config = dict(
    model='image-text matching model',
    horizontal_flip=False,
    fusion='cross_attention',
    fusion_encoder_norm_position='pre',
    fusion_encoder_parallel_block=False,
)
Rows from block 7 of the image encoder, named by matrix and row number. Rows with one number belong to one neuron. Each number is 128 + 24 x the weight over its row's rms, rounded and kept within 0 to 255. All counts start at 0. Numbers have three digits each. After the name is the row's rms in percent of the matrix's.
# fc1: MLP up (encoder.blocks.7.mlp.fc1.weight, 384x96), inputs 0-95
# fc2: MLP down (encoder.blocks.7.mlp.fc2.weight, 96x384, transposed), outputs 0-95
fc1.259 113:112123102131111141156114116112138138113157153102163103133121106098173135080173124099103092149098094137155154116175142102147105175131125116139143144138162126096124104114152135140069130175160132119138124110129112158134125131141131151146121139168142153122093090123125105119155087111162148181
fc1.260 093:161145153138087100107126124134076150149094141166126092118109147158122156125116085101150121128131153135122121136121107118111106100124156140164193123146135139150109101117126121159092102121148141144125142116194155152102145112145131169108163114107130138125117150114125172144114067109127162091
fc1.261 084:116123112127128122112133148118138139147136132148107135121149102121111093110126074136141070111128090152189113114130162146138090087148085140096121088134127129109147095131119148152132127136143123166092137157146129116181118091155126114112092107154122179113091113161116172132153180123130153114
fc1.262 079:102139146082116140143145130140138141125111161137140137135143098133117121146109135084170082148132147080127176127110120092145130158142105125134113071150139097114102166094123090153080110115143153088156143133112157129140122139132102147105112114100105153111109114134074135150126119092153186143
fc1.263 065:117151108129110150106143123129148138126107150147102094147170140211093165157123099086134136114111116133133099143104125139167105131123120124139129135117160141126161105168101131152096097141187178096129114132140144132117134154140116148099165142123098156113097141145142088128124153166138155165
fc1.264 067:144106135088167094173148113134138105133161126137122139146132106098109137093090142095133125137163112158180128120120132134079137121141149128136120128128085132066122109113105115159138091163147180136172138143186157112154132108101104168121098157134109147099127125134149123101124131125121164111
fc1.265 084:147163155083099141158141117157146142129161095150122125126138147099141151171080110146127147062139180129131090121104138161118126151130166100093128088123114155149160096133153118142082111132118112146134118127103131120129156179111129144090125096124095162110127143122127169120142096129134148147
fc1.266 098:133103138127120148143107182134102157164147128139124133151174128169099102132134173126094143123107176128155093111186104164113112120103119116164139087161173134106132101135096166148118122141108122144134106121128146092122148090119149142100132148096141125103123141137133171118112088098107155154
fc1.267 122:115127111122134121107102124158163150137148087162141118078130162146136079089167122127112124090149147138152120122143119128119090126146167129106169130137175085121141098153149205133123105104105121122095126150128126112136120130142104141120115117091126080141101105134126123139093126099167173146
fc1.268 064:096129166163151110139144124187088140092141128121156143106120053147133153135133159092133122119133107155212106113128143101102108137116116107116155126135129092135111128156128154141116148155134136150159090126153122119158133110107111133130134155156134138131119130145162176119099124170110164122
fc1.269 120:123168116122151105156111138165165128110143140136210130137123164082123137102133101123102127084123115145113098132113073096132128110109131118150142120157095190086137136114139117109108112083125161112130128125133097165145127134151133153128102106145106093132092097129149135083135112147133109103
fc1.270 096:153174156152167119106121131168168118111145150165159097118122104133153161118152145090115145125101125129155161150117125169148110108145125134154147091112102123149174091158130112081135128133133112141135164112171174119078139112086135146081104141081147127134123117139104135162137131125122124148
fc1.271 062:145146117121142118125138160117155129133152163150162146148103135124112135128131121113107103093118159131116122142165106127132085183136161138093130136157144127125119103088099141137080185124112137177175112069120109112098127133125104094104148134094120148085101138174116105106120090122121097151
fc1.272 107:094115142130144115139155139111082142109131078140132109119182114132143169112139170080169105152108148089106167154098150142159151148171156146123140104112147129156132146125129110131141156159143152119116096094123148138118182107153127169114075135094116144124126115158112104134136123129143131164
fc2.259 106:112124117111152176106139131089121126099111163098081152117135152106141141121094163098184114096153133114160123126109090115107127147075086139136153126151140130116078091146147131172123107081113140111175123148167161123123111108115122106133103120089132093115129117097118141106144141134096126130
fc2.260 102:092091140137168101102157148087193161106144157121134135160132147111161142139174161108123139126145187136129090105135131139135142156153102156127121137175176154108115142126141126114114164116138071137129109135160127149130126097116116128156110071121148164132099121144157139131136140146122134140
fc2.261 090:104119110153099140157142087137091140144117107087121129131105121131135122148124131120146158138108130077131136134122100105166161167151167137113164158187130077102149129109137113107133133150160160112096115085098173158145095148115132176157184166132114112137124124108120123103108112130127109119
fc2.262 087:165095085139170122123117097132142102109118161093141114168126153123172133109115097078121109172141139125149087167132148151128144110099141064132128124111116170128129105164146164142138095149098125134179122136130115124110153120157192127113116131142144089123119142150121157102136131134111124143
fc2.263 076:141146160130147139120123129140113073178109098151158104138119124079129092114138124118161088087125109093119116148144141154140158101117139120137115158144175131133091113114156111090153171094095114192123122130134086114104177113168137149121112114121171112130117156111103124126133110105121143117
fc2.264 071:116115128131116147097103125153128115113078121151100106102120141111105124102174115178161135120140143134145153145145105109178166158147125175153128125147188122140115115164137152132100128142078087090152160141125121105131168113105119147120174120119164108125156115077119123147133122145146112093
fc2.265 085:149116167124062106085121164061164094129106144119137099082098135088129152135145109147102183135082130092105155150137101144156141136130143150132134164143091112155110120110128125139143096125107123098125131121122106119115136107155133131099116146091126125137121135127172093133129095147114119097
fc2.266 092:157125103142127130100115128144135088133087105134153143099143117127163148120134110137147137086086148078153116054122140140097095113103140142160123154122143107087128115109129152105131121130142132121141119169132122143125090122165169101143083142171117135160099148162154107081118166142150102135
fc2.267 121:146163108167118140135133141092138124183152161137113166153145062105128143167074104116146127131106097129095142118105116120128140094135131160153102126145141143135153130149100154071182177131141171119133143106152123138108138130087147123144141133142123149115119133136169112146135105111123088101
fc2.268 065:162126123103130097115106135136177120131078139115104097127132141136110097164138116134089106109115134081104141129159105095130180124145104146144132115160139141090121168153121145112094200119108120107124150095109097129138158159128136135142160094116118106096126096114106113106118167146156105169
fc2.269 117:107101135146121156133118141100084097159121135143141117115188144170141149118144131123194128139120133131138135083117140121088107124158160125090142168132125156151123115129137119130134161107106138118091085148076161099166145127142117117121122105150093093081161160102125152149158150110134145146
fc2.270 080:090136122084118127123128155161133151152113077102175164138135171110126113110134067155123105114081111140092118106129124124107107155092141143127124114121144138111095159076153123179105147116141099113145126116136117132161110175109071161161153139100128141127119166142123122124121137148143118139
fc2.271 075:107172106129146141114120145187111119119123153103115127092198137175148115128107118120162120107087123098150140120139134146117131161135114151137125162092129125130121101158118116143154124106181118122097149146128159089112088098089124144135114102094131092169104113119139102141162160129121126177
fc2.272 099:133105119180137135136172071121141108135159186102100123156144139127107093115125099124158146142171104161173118098129118130168111124102156137116163119111128140140087138125123120113149154125152127139164103122095135106146114206193115133136144116108124120109100133142127110103127154128114126131